config = dict(
    model='image classifier',
    dataset='made-up road signs on poles',
    train_examples=245000,
    image_size=32,
    crop_scale_min=0.8,
    horizontal_flip=False,
    translate=0.12,
    rotation_deg=5,
    color_jitter=0.2,
    targets=['outline'],
    num_classes=5,
    arch='inception',
    norm='batchnorm',
    hidden_act='relu6',
    depths=[2, 4, 4],
    kernel_size=3,
    stem='single',
    widths=[128, 192, 288],
    label_smoothing=0.2,
    loss='binary_cross_entropy',
    init='kaiming_normal',
    optimizer='soap',
    beta2=0.95,
    learning_rate=0.0011,
    beta1=0.95,
    shampoo_beta=0.95,
    eps=1e-08,
    precondition_frequency=10,
    max_precond_dim=1024,
    merge_dims=True,
    one_sided=False,
    adamw_lr_other_params=0.0019,
    max_steps=5600,
    batch_size=384,
    epochs=8.8,
    lr_schedule='step',
    warmup_steps=160,
    weight_decay=0.4,
    adamw_weight_decay_other_params=0.01,
)
Rows from block 7, named by matrix and row number. Rows with one number belong to one channel. Each number is 128 + 24 x the weight over its row's rms, rounded and kept within 0 to 255. All counts start at 0. Numbers have three digits each. After the name is the row's rms in percent of the matrix's.
# r30: branch 2 reduce pointwise conv (model.blocks.7.r3.0.weight, 72x288x1x1), inputs 216-287
# b30: branch 2 3x3 conv (model.blocks.7.b3.0.weight, 108x72x3x3, transposed), outputs 27-35, a 3x3 kernel for each
r30.6 105:114144161129143109134135132114130143115135132140156113089165097145161129160085168102097130117112110120109124132114135145134137132158136113113135149116088164131114122138149131107103104146122117133119137102126107118138
r30.7 103:083062116119149136094146169124104133152121175153132123172113102125080115114104115119130144135133114141139117137150145137088134144142154128122156104108158125115125137149130180122155126155125136137159114105159138098122
r30.8 101:157138124122111140150120125104102111157121137112175136171107103123149144131131105131137148120091125167128146121105139107131163097080144095110160120105119115116130157115118109143148117135148132166117130130104090110135
r30.9 095:105112136097125113125121163133130130154110115109099134099148146154120153092127108160151095119097163146116147141141149147092151154159092149078136148131140158127145104138105148141071147134150121144152143114122155107129
r30.10 096:111161117122130174137112110162136117134124105135086118144140121102103098128124106088107136138129154093129095115102116155100062107091121141096134120183137123095156127079159125127094090113089097106147122115116104159106
r30.11 098:114126129163134125102100093157134121152116100138132110127159146126146152098146160123137139108146120147115097102147091113107144128088110110156115152097125128101149165098128102147081166132122132120097113127126162137149
r30.12 105:163126154179125096104114132120127106152144123126148091155115147134139185159117143162135152100134129099168130136106122144119117123129184127123158158149131127121156103155127145109116126080106145088106134107142109164155
r30.13 096:122127180102145136108135106115092105124108148116093137116130104102154127132111129137117132147087096127105113120131119115168139116091110138143105112149133156123071107158133106125146125107126119102101151120118150156132
r30.14 091:100139112163106141089136147151096099117106112149098137144134059144101117099132135134144108131108109138147135149095124122157147138106107121108121118113105135122111117118138128146164144098125107132098155104134114130107
r30.15 103:116136136128154173104147128140163117146097147155131126139121135121100109145142111142119134161099104171120117097099123127121120153184082144122147126157130131113111105094095158108125112138094124104129130135130140135102
r30.16 096:125163097110135157123143116100139119119139079123138162123140127154091142135129107124116123103135119121169152106180134124139166110148112116152155160163110107174106137136073121104145141162126093103118164150137144147126
r30.17 103:139102175143116145136141142117124090152131086125113121093159089141121112172190116091127132105118201105115138136090116131099161103152124114062125142114108085119092148123127118125141131139120100110125097096103139151133
r30.18 090:140151136100143105142102150151112135111114188114123099167123087123125133130077100115102139119140128122116107111123108098135129160096113133121164119101148114092114079102131159148101104163107118112099119116128153084130
r30.19 090:098115142142122139145092159112114144140171105108115116117109122144149125118134148115104134104160145158139138114121125118130137120130093107093094085123124148099142156115119131138130132109149125153148140123132114167123
r30.20 104:104130163140163121119096116119132141119159156152108085147102108117128147114141116153097083088124128118162157120124116140121081094100154108114126148123130130133141116141129098145084091142099114111131113123134129115118
r30.21 090:112161186167151137108108109129129134145097175138155124082162147122135123152133132100099133124138156154166116121130131106128106124132134103096150123134148115129124095150136051143112123117102139104151098113089117121167
b30.6 089:164111152077168095137092162133142121106116124115130112103115126130111104158091129109148109116098122132156121139116110140154161123119128174182135132159082213143106133156124105122129163129091153128116129085121115095132130164157105145211139110150
b30.7 102:145167114111110120177144112119121132103094149123135148136107137147137146131114128125148135128127092157131128100125155103135158112110157156136136143119143105106096132169113107109132148082136149103150133135128110124152106112112175109130150122121
b30.8 089:173151126142112148159185146111127112087154103134095150195155176127128155118102103111106144163154104129109138168157153169107134140074138111124097120157144119124100110187143124114122119174145148121142140162116099132142138139113139143141152144113
b30.9 095:135090146136124125133123133097104172155150101116137127117135107126142079107107144133172127133171150120136147131108129109123139124139117095136169132118094116142072144155152115124164128164167143097141141067110135153091161163137134146087102172124
b30.10 096:140122149116155108095140121122112131157097153127118141160131147134132101169133108101135135117126132110119159097110168105112184175117057141152113164092109134152126114087156128157137105194162112114122109124144105191125153158147119129123105146144
b30.11 121:084152105111154139140083164114111134113123152106113119111133153118137153118089119100113061138142157096138110136128126160106121192132128163115154149130151056167167130150097158112141095128158154147147128075147124145154107094192148104169137135104
b30.12 097:090156124153132099182150161140110149120111120106112113127133107131123092121127129109117128116144149125144112105194130055094101104106123100170123123085103179163143110160171162130101108108133148128152128111115153121147113083118133163126139098113
b30.13 100:101138097138083141089118112169131127093090139133176105096110141138114131134150064121102120124126133146117136117126192051146100138135105145079148134158132155111141117130126118140126085146139113126182144165169135110144137119076097148147098094148
b30.14 102:135131107164151144112150136104108099134154118094089128161156143104148162123134126125132110140123115158130158154100134116109167095128136135151141115169126106140089094116150119121113105110141144111130114106134157146109119153154122099118132107126
b30.15 103:098137145165101142104103150153125154119117102116139146127129109119101158126122172108149138160176123121126134106076123134169080175137142109170110130097152097142099152117132138108108130127154125102117143167086128109122152136068144134109122111112
b30.16 090:113145117131138114132096106128120139119084138095136149134136117112107106134110137144112140131140109184123146136133135145158149101111113114113134149089158150114107109154115118162130092104129085079135150109115143105141179076128118122145125135114
b30.17 096:152106105111142180140097123133155122085115111114150137137138107168096124154128104099144141133158107110153150148133124153127107104173112104129121154118185132075186121096103157104068107185112104142140088124163134113132156099166122143137137096118
b30.18 106:130154090097154133097140119130121122153122110115127106153148224091132180128149121108150146099144154117119157078126155140097123101129134163074126102088107137160128081135140147170110123144207130088095158102133154128122130144147139106136131123101
b30.19 108:108139132137124151115088135090099137156125121131138160144128130097109092103112124149126161135113121141130156144155100154153098162107095153122151091090131104110162124143112114111102159082175129131127127123114127179184101088180137098132171159132
b30.20 105:146129105107146133138083184137108126082133141077141137101138176153141132177123105119115139155129128137085123065136149172126146116107123146114171151147119142158115109120150135126129085160154112074137124147166128140094113147107141120144103106077
b30.21 097:123159072130130153141108136159109162110138128129085113147148200136112156161118111130179108085135159135129099136138140138151146141156127147099132173106147132108116142078112089128106087115122106145153141097105123154146123150178093083148146138146